Weights of a small image classifier: arch coatnet.
Rows from block 4, named by matrix and row number. Rows with one number belong to one channel. Each number is 500 + 50 x the weight over its row's rms, rounded and kept within 0 to 999. All counts start at 0. Numbers have three digits each. After the name is the row's rms in percent of the matrix's.
# convs0: expand pointwise conv (model.blocks.4.convs.0.weight, 768x192x1x1), inputs 0-95
# convs1: depthwise 3x3 conv (model.blocks.4.convs.1.weight, 768x1x3x3, trained with AdamW), a 3x3 kernel
# convs2: project pointwise conv (model.blocks.4.convs.2.weight, 192x768x1x1, transposed), outputs 0-95
convs0.679 104:410556458427545487470531518480443557497436547566472528439460482465547470436507519526543464425418518481528538623573461525608559446524456469532498490469496458463517599410573595415415496549494593476510553539541431511581485525599662522500498508586447487493504444429540467449512527485500482511
convs1.679 123:405484414482497521519432499
convs2.679 089:474492483397519459563506535552429438514518485510521435506519504425461478605534420552589535438538482614531519497497529465424501482496466510491404386472564501515489550500445458505471524488439508541666443538546559449438478406485503558455491512486560459455462484463469539523553553517443381567
convs0.680 098:514551462551553507394385529538586509521490560452484514503477536509502488499461495522536435446459436508497448513521426519503551518476433462487502501463472552551594421600527486449459430493481622497414452585556461406468503574496459489488607455515536475508566506559421534527640511452518479492
convs1.680 105:520418541531506440569552542
convs2.680 108:523551477518504491464508583510396489542534460462523586501410451494492352556515485446557449476568477486524462516497527516453460454443436673532490414525473472500393556480383485535439469517537412454584533521513501500511498489568464435538495503492520508488527485555558472474505551485490524440
convs0.681 097:500524610442427585432529571608444454498525420493423500457512518467582454485568493491409508530526491562572452491597461571572424573498538392549511531446490534430542523475374532571476491544596477573488528474475506513508478473543523534564612480513461547517476502548566583508496539441508464481
convs1.681 092:490510491555586453581539538
convs2.681 086:544487536404492548461546462494622532491499487558559498489530453506449529582487475439546479430568555451494514366517446440536445442444551530503472485602473440466536535508397469469408465466432525529513546528449493474561455499523470438475492565515460514476488516490538446536487409553509483514
convs0.682 092:435516439519537420390473483498434508496492568569457463498465401483411422446631508514508476500500561512542437659490518532517468477462492515499435547497568545499510515465515526426600482491549513373513412419524536528519399543383480523527514516505551456508553508473605491421497508426493530427
convs1.682 107:487469465488430491398432491
convs2.682 084:513500505441484561544530536477546555477481564499589431463566486516443540443539498413547565466469563586483552493576587514485485536505450598521455503560487463545493516549583504502426457441467485558475466521559544494512573536469532573555413306542436500498513465490540532437594572497588483397
convs0.683 094:552453400547500572499360533526476376531600501516554546594558475454524398510501482491549491516613469574390479473417532530482479470596478593528469566427458477519525560575471485536536513558395419510557514560536513550440492549443504500468530491480510575561554530523497532500616457454519530517
convs1.683 081:395541493540580519465496490
convs2.683 095:411480516474528524473559508453554447573561531480488425493569517505460479474451466500464482545599454546483536446552594482398525544429404483512506514562454557525518512448407505485521424502446512549568499558527540422570477482510544462534605485539513513407529575480467485554679557505453367531
convs0.684 077:447489492519526540578580434538395457451416491510467428498479577495485525421523516480446541547447551492561512479451531559484499449478474519475432497457550581582537459464482532465593490569507546497492427598356476545483520476500505435500518508526602546476526434537453434477454557553542574569
convs1.684 107:455404538432434492511520504
convs2.684 087:511491510533477494459471457508590416512448433545500426452520508565505498434523500547530503419445564484541583493505511504491452460478543576501569484579598425428489474437437513565483484594479487494433479493584534489445485472497562466480341584494432392473466457455485601474519589489518494508
convs0.685 091:455476533479575483466443440510461404466537454585480452432573485426504514444527572466451455469407480551601491452497527446491460554432449477567486581469593496481486419437425561623551570502461559506406549558492526441422504484475530552573516522516430497503478408538632460503499386486534449434
convs1.685 097:437478417447505441478439477
convs2.685 078:516478478434494571432399462455584454519453507476511578482534498500530523547530539494483536424427446503507453366529486538539440485465562438534518432462527465536571493447512564498459527501464575590506497452499559561500419400515503572590550563533507420503550461434477515449424427450580401529
convs0.686 075:422504539423512480514570467483521424506404572562504498436404502467545525476530459448490501524588525473472500516507455454434552546527480477425469533441480582584435509395455460504470517592535563530509527414565490567495549507440525487523494463531456533480535487476448522430503459505486438473
convs1.686 118:377485436478491455522505494
convs2.686 088:555457529535552560530421361482555526552427506525565435445495481497549387549448499452510550403521570573527530479505468453541505559467477474552587480485470388513490555518484513524539423477549507620540560510467511475595502385468446538510476459362636472494529497425441517479467545534451427496
convs0.687 080:452427532416574512508531502522516506545360509480505410528438511516385511504429509479418481544440542471484581465531448601367517501397414530484512500454471476484507537485422495528574507540504578512622509489460527513413515562522514510533527484548563537515562485559473427486475481466382457529
convs1.687 100:463411493426471490445506440
convs2.687 068:554460442540482537486522467442433377491426489512513428486523518541508450604541482562518472491559477538572414414450453446471569508523557555460434527486504471498471495574550535497530544470452420558519497507557540565542410526470463499569493570458599488479512527484526436441508534483474572580
convs0.688 091:484498510443433518466505565457558618483592423527504511443520589509474401348518478538518447558449507565437413469559519517442457500575543506400488484513547469590518566460486437549620517475466449476489452505387516556514474442539514450526557442560451506492488556508488540508528498530551541565
convs1.688 084:558538589537563510471486556
convs2.688 093:453455445490482476502557436532548570477508489499562584532491481523478472450487468410410493485569533460532446489479523521518542542618535494455586531439543515465465508573553486455514595502551555411393490505446431352419537530529480510499553448484473535548477529503448495478535506500476543453
convs0.689 094:536498474500461569515386466474526463429593554453550463634483438561540497486521508528468548523529448468534432567550476530511500503514501511532504576531477487560497494410401470516535485513480506537528508520513423479530512623534575519489607412566465585518506507552516498451380529477554511546
convs1.689 126:509528511540636478487525492
convs2.689 105:521446567469548520428529554519515444388476481481490546434477527492511457563490488581521529488476494536543502498489498444499480483586489506464594377522506510481605527500373514509511563532455497484479527509432466461580549450473423520478615529515553569432450496433502561487446455555453460512
convs0.690 091:573580497510404431530414578524466495475497555466494491437466547529542508553543450526493559520459499464584432581534537555531504484494521480444461558514580542434509535447436431468463395558450435462414457501513560507489483582536421505569519549510363467432460578476524411493548522463544466565
convs1.690 117:456445443402473511482450467
convs2.690 105:536491410521444579450489553440550502509604543482424496516490514475475487494496349506549460495527445528482510464483358478497434407532417492482472579529524516524561456474604551493492603502564521405419488538503495553466527569428464523474497514433469550454539454509586430499523499492578549544
convs0.691 104:561464571455441604581501533518532595551534509526543517584390567522413523493539493481515604588498524461442509495551505631561488456532459478523472455503524497462562539510567455562573482407533445514531582532568572447500477465594387501544461497505452525504564519589526584533509539499457529530
convs1.691 091:459548440456565470491554431
convs2.691 120:458603517530420499653544525502318466530521521435465476421523516526539463540528451471448551603502436512464480472516534511476366475496532516468500513550491500475491565493521506463455600460508569504482539561589569554458505417590509490425470473515453423550537409540518409500457470438458512459
convs0.692 088:443468526484514472546567422531498500552491496478470448610455444601425525502559558563508543554436505497426575423479551597481528505554568538470460536488486458448440400531531482529558506476520376394500453514468457500446551480590580467580515445528525504590540504510593559467568558462500431499
convs1.692 094:526471477456433481497440400
convs2.692 081:480492521529506446481428433472499381539453495521446549481436495491438466518591577429519497528595509535445504468545408473548434552558441490521557579496449459441510515535520544481561525468488474466506545470501511496521539563483589510525531390487510451455506596429410470469381461505534372489